From a checkpoint of a small sound classifier.
Data: trained on simulated sounds of rotating machines with and without faults, 39062 training examples.
Rows from block 4 of a small sound classifier, named by matrix and row number. Rows with one number belong to one neuron. Each number is 128 + 24 x the weight over its row's rms, rounded and kept within 0 to 255. All counts start at 0.
After each neuron's rows are labels from the 100 clips, of 14848, where the neuron reaches its highest value: "strongest on" is what is common among them. Only what is clearly more common there than usual is listed. The data: simulated sounds of rotating machines with and without faults. In brackets: how many of the 100.
# fc1: MLP up (model.blocks.4.mlp.fc1.weight, 768x384), inputs 192-239
# fc2: MLP down (model.blocks.4.mlp.fc2.weight, 384x768, transposed), outputs 192-239

fc1.154 [130 157 120 112 147 162 132 139  91 122 116 129  92 141 128 162 148 154 139 139  99 127 121 131 138 134 133 115 134 127 137 175 122 119 183 111 127 187 148  91 156 146 128 121 138 109 169 137]
fc2.154 [142 133 158 107 109 122 126  90 199 124 111 134 149 152 135 125 131 123 139 120 113 129 127 108 122 136 123 149 147 111 121 108 152 179 135 127 174  95 141 191 118 160 142 149 118 231 102 141]
strongest on: electric motor (49); gearbox (31)

fc1.199 [178 122 122 146 133 120 117 113  99 118  92 117 113 122  99 148 142 134 151 156 108 117 152 169 132  94 132 127 160 155 145 142  91 103 161 149 150 111 137 142 136  94 111 171 155 130  95 104]
fc2.199 [144 113 128 106 139 112 120  99 139 141  80 114 140 109 118 145 139 117 117 144  95 144 135 144 114 108 125 105 125 157 116 135 102 151 120 132 117 132 153 136 119 162 154 140 138  35 118 131]
strongest on: speed change: steady (64); speed: fast (61); gearbox (51); machine: turbine (30)

fc1.401 [131  97 149 152 115 129 105 156 145 122 148 128 101 105 122 161  93 125 165 136 100 126 154 121 132 113 119 123 170 126 129 114  80 115  87 179 139 141 122 128 178 118 168 129 109 106 134 106]
fc2.401 [160 102 136 124 132 112 123 125 156 156  81 102 126 104 113 115 151  89  98 125 109 150  93 128 106 109 159 117 144 154 152 123 102 146 116 100 134 112 148 145  97 163 159 112 113  32 101 148]
strongest on: speed: medium (93); electric motor (86)

fc1.640 [129 125 122 158 133 146 153 140 123 145 139 142 135 129 166 106 151 121 143 142  96 136  99 105 156 119 135 132 141 113 147 146 125  96 132 137 120 132 120 135 108 112 134 161 143  90  76  96]
fc2.640 [143 150 115 144 123 110 119  86 144 127  80 145 142 122 135 153 121 150 120 160 104 114 140 134 144 105 123 119 108 154 105 129 101 134 152 107  90 115 133 148 141 123 134 147 146  58 105 149]
strongest on: speed: fast (96); turbine (35)

fc1.189 [113 160 127 120 126 123 147 129 112 156 116  97 134 121 143 164 111 131 128 141 119 139 159 124 185 173 115 122  78 109  83 183 121 140 119 117  89 139 101 136 112 102 103 135 160 115 120 102]
fc2.189 [108 149 100 102 138 100 124 119  98 139 112 178 130 135 131 139 107 168 138 133 158 100 171 148 145 110 112 126  95 157 107 124 126  99 158 162  91 164 154 103 156  96 107 140 142 162 164 137]
strongest on: text has "speed" (89); speed: medium (88); turbine (52)

fc1.325 [150 134 148  81 130 176 166 125 109 112 133 107 115 162 115 177  89 160 191 109 149  99 173 112  94 126 123 104 107 149 116 157  97 139 113 136 167 140  84 144 159 136 161 131 173 133  99 151]
fc2.325 [118 140 113 105 158 121 155 153  95 153 132 132 102 154 150 139 160 143 156 124 150 139 134  85 137 117 134 117  85 150 122 168 136 146 120 118 117 167 136 102 150 149 143 144 125 185 120 130]
strongest on: speed change: steady (65); speed: fast (65); fan (59)

fc1.685 [ 77 152 131 121 123 128 148 134 113 139 123 105 141 140 104 162 120 144 126 135 150 121 172 122 160 196 112 117  77 110  94 127 126 131 132 157 103 145 123 131 139 102 101 140 158 115 124 140]
fc2.685 [ 91 171 103 136 123 111 129 124  92 121 118 165 138 143 140 153 120 173 151 150 117 110 179 137 161 114 106 138  85 160 101 162 106 123 145 168  96 148 148 122 132 107 106 144 162 144 148 124]
strongest on: text has "speed" (81); speed: medium (79)

fc1.27 [128 138 138 136  96 108 151 137 120 116 137 108 136 108  78 163 127 139 163 142  73 136 160 128 170 162  89 128 101 109 118 174  69 139 144 147 113 128 113 137 150 117 126 151 168  93 101 137]
fc2.27 [127 159  93 123 124 110 121  99 124 155  88 162 137 118 154 145 156 154 110 164 109 104 140 174 145 108 116 132 105 176 119 134 119 125 182 135  87 137 163 114 118 102 116 144 126  94 128 117]
strongest on: text has "speed" (85); speed: medium (84); speed change: steady (74); turbine (51)

fc1.147 [150  83 119 120 163 170 119 137 113 131 134 140  90 132 134 130 108 128 126 125 157 122 119 105  81  83 221  84 149 136 174 111 139 109 109 136 126 159 117 114 157 143 184 104 113 137 124 132]
fc2.147 [130 106 117 113 157 163 144 127 122 142 101 136  87 139 144 107 168  95 136 107 136 132 112 101  97 110 149 109 154 140 167 113 132 127 147  87 129 144 149 110 152 130 166  86 107 176 118 145]
strongest on: speed: fast (84); electric motor (36)

fc1.404 [131 103  98 146 156 172 130 187 107 149 134 146  80 142 124 147 156 164 105 117 141  99  88 148 141  86 181  99 133 149 128 122 133 101 128 134 118 185 147  88 164 128 151 139 126 113 147 133]
fc2.404 [146 130 149  86 113 127 120  88 183 144  57 123 139 141 154 109 180  87 129 100 129 142 116  91 107 123 136 136 150 142 145  82 141 150 129  95 140  96 169 174 109 160 156 132 114 135 110 163]
strongest on: speed: medium (64); electric motor (47)

fc1.201 [114 168 126  99 118 121 138 145 104 132 158 132 140 113 113 168 109 154 137 138 112 102 149 106 178 133 114 134 112 121 118 176 127 122 170 142 111 140  90 104 120 111  91 141 131 144 154 133]
fc2.201 [100 166 108 127 140 103 106 142  97 111 122 171 134 149 160 128 126 171 138 125 141 110 167 106 169 127 118 141 108 128  93 151 129 104 125 169 108 157 142 107 154 136  98 155 147 193 166 150]
strongest on: electric motor (40)

fc1.735 [ 92 125 155 136 121 154 144 129 118  98 126 147 103 115 148 133  64 138 169 166 111  98 154 125 127  88 174 129 142 136 126 129 129  83 135 176 162 168  85 102 135 133 127 132 110 130 133 119]
fc2.735 [163  87 134 117 136 119 135 141 146 161  90 106 123 117 138 106 147  93  96 125 114 139  77 138  94 106 158 104 140 144 161 117 128 131 115 108 136 124 140 143 121 130 183 123 105  46 111 130]
strongest on: speed change: steady (63); fan (40)

fc1.552 [185 101  95 129 151 195 103 139 112 127 130 139 103 101 143 139 149 138 116 137 115 106  85 119 111 108 179  99 160  89 153 131 152 123 152 120 126 163 147 101 174 136 163 105 109  93 124 103]
fc2.552 [142 132 130  66 120 118 113 111 151 126  50 122 171 145 151 120 172 124 111 133  88 138 113 140 111 122 137 117 127 131 123 123 112 148 137  89 131 111 194 156 117 164 129 157 125 149 106 153]
strongest on: speed: fast (89); electric motor (40)

fc1.595 [111 178 114  91 114 109 154 146  97 141 159 153 139 103 116 167 110 144 166 123 151  84 153 122 165 137  81 148 104 160 108 171 145 127 155 136 119 132  92 119 129 106  63 131 178 142 157 130]
fc2.595 [ 96 155 122 119 140 101 129 140 110 130 131 162 129 140 158 127 119 161 134 123 151 107 170 102 168 139 104 142  96 121  95 142 120  86 132 164 101 152 142  98 148 125  91 153 155 191 168 135]
strongest on: speed: medium (88); text has "speed" (88); turbine (49); machine: electric motor (32)

fc1.606 [ 98 164 119 131  96 128 137 109 133 137 115 109 142 124 113 173 126 128 127 128 125 153 161 109 201 182 106 132  83 100  88 154 134 150 115 142  97 135  94 127 131 105 103 133 155 114 115 119]
fc2.606 [ 95 162 108 125 132 115 117 130 105 122 112 177 128 157 148 148 116 175 145 140 148  79 171 122 156 100 108 133  85 176 103 147 130 104 139 179 106 157 146 113 135  95 117 141 157 178 151 125]
strongest on: speed: medium (68); electric motor (37)

fc1.637 [179  88 105 134 147 189 116 134 123 132 124 128 107 138 138 125 145 126 111 127 119 128  86 127  96  93 178 110 160  83 150 129 163 133 128 146 130 164 122 117 176 129 184 103 118 107 116 102]
fc2.637 [127 129 117  59 135 112 125 128 136 119  37 127 151 137 150 119 185 130 115 140  80 113 116 135 121 116 148 113 108 138 127 139  91 127 144  94 121 138 189 123 126 159 130 153 144 128 113 156]
strongest on: speed: fast (95); electric motor (35)

fc1.480 [118 188 120  91 120 111 168 144 104 134 142 122 141 123  98 188 122 162 144 122 136  91 154 120 183 148 104 138  96 144 117 180 133 116 162 138 101 134 108 110 118  98  81 158 178 148 143 124]
fc2.480 [ 90 158 125 137 136 104 112 132 100 116 132 152 139 146 139 133 119 173 147 133 141 115 186 113 173 130 105 137  92 134  87 147 125 115 125 178 109 150 142 113 147 131  94 165 147 201 159 143]
strongest on: speed: medium (74); electric motor (55)

fc1.434 [ 92 160 118 123 118 128 173 126 111 135 138  88 134 109 102 161 107 147 132 130 105 124 176 114 191 168  98 107  98 119  97 172  81 121 130 135 105 140 119 123 123 107 110 143 168 123 131 107]
fc2.434 [106 164  85 120 124 107 124 111 101 138 114 144 133 130 139 164 124 172 140 162 139  91 160 152 150 115 100 131  88 169 100 158 116 111 158 146  97 148 163 117 135 104 106 134 159 127 160 126]
strongest on: text has "speed" (94); speed: medium (93); turbine (54)

fc1.751 [127 154 150 105 105 124 135 113 144 138 117 110 142  94 163 108  77 119 159 138 138 150 116 103 121 173 130 126 115 102 135 117 137 134 146 111 175  77 130 178 121 141 130  79 135 113 121  94]
fc2.751 [151 120 160 157 117 117 134  88 153 112  53 129 146 140 140  96 162 101 106 127  91 153 100 145 118 144 157 151 137 138 136 132 109 136 137 106 141 114 194 155  93 156 142 128 118  96 103 175]
strongest on: speed: slow (82); gearbox (76)

fc1.727 [ 96 109 132 155 180 128 112 113 122 171 142 165 102 141 160 122 110 126 124 132 184 126 129 115  95  95 189 136 153 136 156 115 173 107 107 174 118 155 138 123 152 114 148 132 110 116 125 135]
fc2.727 [145 118 102 113 153 147 101 137 148 145  97 136  55 117 108 111 200  79 115 153 153 127  94 156 119 124 136 115 135 129 174  91  89 123 162  81 116 130 139 121 155 106 133  93 119 171 138 110]
strongest on: text has "speed" (88); speed: medium (85); turbine (41); machine: electric motor (37)

fc1.365 [ 94 169  91 109 110 129 160 112 113 130 119 107 147 146  96 175 133 153 118 108 115 109 174 127 182 154 106 122  89 129  63 140 117 113 151 167  99 137 108 115 120  77  92 145 177 128 129 131]
fc2.365 [109 175 104 131 117 102 129 110 110 143  89 154 136 134 146 152 126 172 129 171 113  98 174 131 148 122 116 138  94 145 104 149 100 127 149 155 105 138 159 128 126 139 106 153 151 111 156 136]
strongest on: speed: medium (71); electric motor (45)

fc1.242 [125 121 162 142  96  99 124 111 180 135 131 112 156 108 157  91 118 111 180 143 134 192 142 141 115 143  97 135 125 141 113 134 107 162  89  98 156  82 143 183 106 158 147 127 126 140 111 115]
fc2.242 [141 130 176 131  89 114 124 112 157 127 118 123 186 160 134 107 132 106 137  70 129 140  96  89 114 144 137 143 128 119 121 100 187 151 113 108 161  97 131 155  90 152 147 138  93 182  96 152]
strongest on: speed: slow (98); turbine (44); gearbox (29)

fc1.760 [101 137 141 129 128 124 133 108 146 140 125 140 155 142 116 131 134 154 185 133 152 182 148  82 123 153 121 136 110 154 111 142 152 157 145 122 144 139 117 136 143 144 150 117 125 153  96 169]
fc2.760 [118 127 136 133 125 115 122 173 121 109 149 117 129 164 120 148 122 150 172 104 123 167 135 124 129 125 126 108 102 120 107 146 145 183 116 138 147 136 104 139 118 153 133 140 137 224 103  96]
strongest on: piston engine (66)

fc1.504 [ 94 173 119 110 124 120 143 141 112 147 144 110 145 121 133 161  99 157 145 153 145 120 157 144 175 161  91 136 108 132 121 175 137 127 134 124 102 132 121 111 109 120  84 149 163 136 157 127]
fc2.504 [ 93 169 111 135 127  95 112 134  98 111 126 163 154 145 126 138  99 181 152 125 144 119 180 141 161 140 102 141  90 121  81 146 126 123 126 175 118 143 147 115 145 124  91 152 147 180 144 119]
strongest on: text has "speed" (69); speed: medium (63); turbine (33)

fc1.407 [108 150 159 132  89 139 114 123 137 134 138 159 142 123 118 142 130 144 154 102 115 146 135  80 143 181 125 169 124 110 105 132 150 155  95 153 153 128 114 114 137 125 126 131 118 137 104 164]
fc2.407 [145 127 132 130 130 130 146 173 101 123 136 101 109 161 166 164 148 151 132 127 118 164 167 153 132 106 141  88  84 127 114 165 128 165 121 128 117 158 127 157  94 155 133 149 150 161 109 106]
strongest on: piston engine (82)

fc1.118 [164  90 127 100 160 190 122 121 107 114 123 117  93 141 148 132 105 124 136 139 109 109 102 106 110  94 212  92 129 121 141 123 133 105 119 126 139 167 114 120 144 125 190 132 128 139 104 127]
fc2.118 [123 111 113 116 157 158 137 127 121 131 123 131  75 142 132 129 158 135 132 118 132 139 112  93  99 125 145 108 148 118 174 127 122 142 131 101 122 156 139  95 163 144 155  80 100 193 112 128]
strongest on: speed: fast (99); electric motor (45)

fc1.614 [128 116 126 100 120 196 134 117 118 129 129 114 101 158 117 156 107 122 169  94 132 105 128 110  97  90 159  94 112 134 127 135 123 118 119 139 155 136  88 129 153 135 189 105 145 131  92 141]
fc2.614 [134 126 116 105 166 135 145 146 111 143  80 129 113 146 155 121 185 122 128 122 107 124  96  89 130 125 151 120 120 135 146 145 119 123 136  88 112 157 164 112 137 146 151 143 135 161 118 136]
strongest on: speed: fast (90); electric motor (36)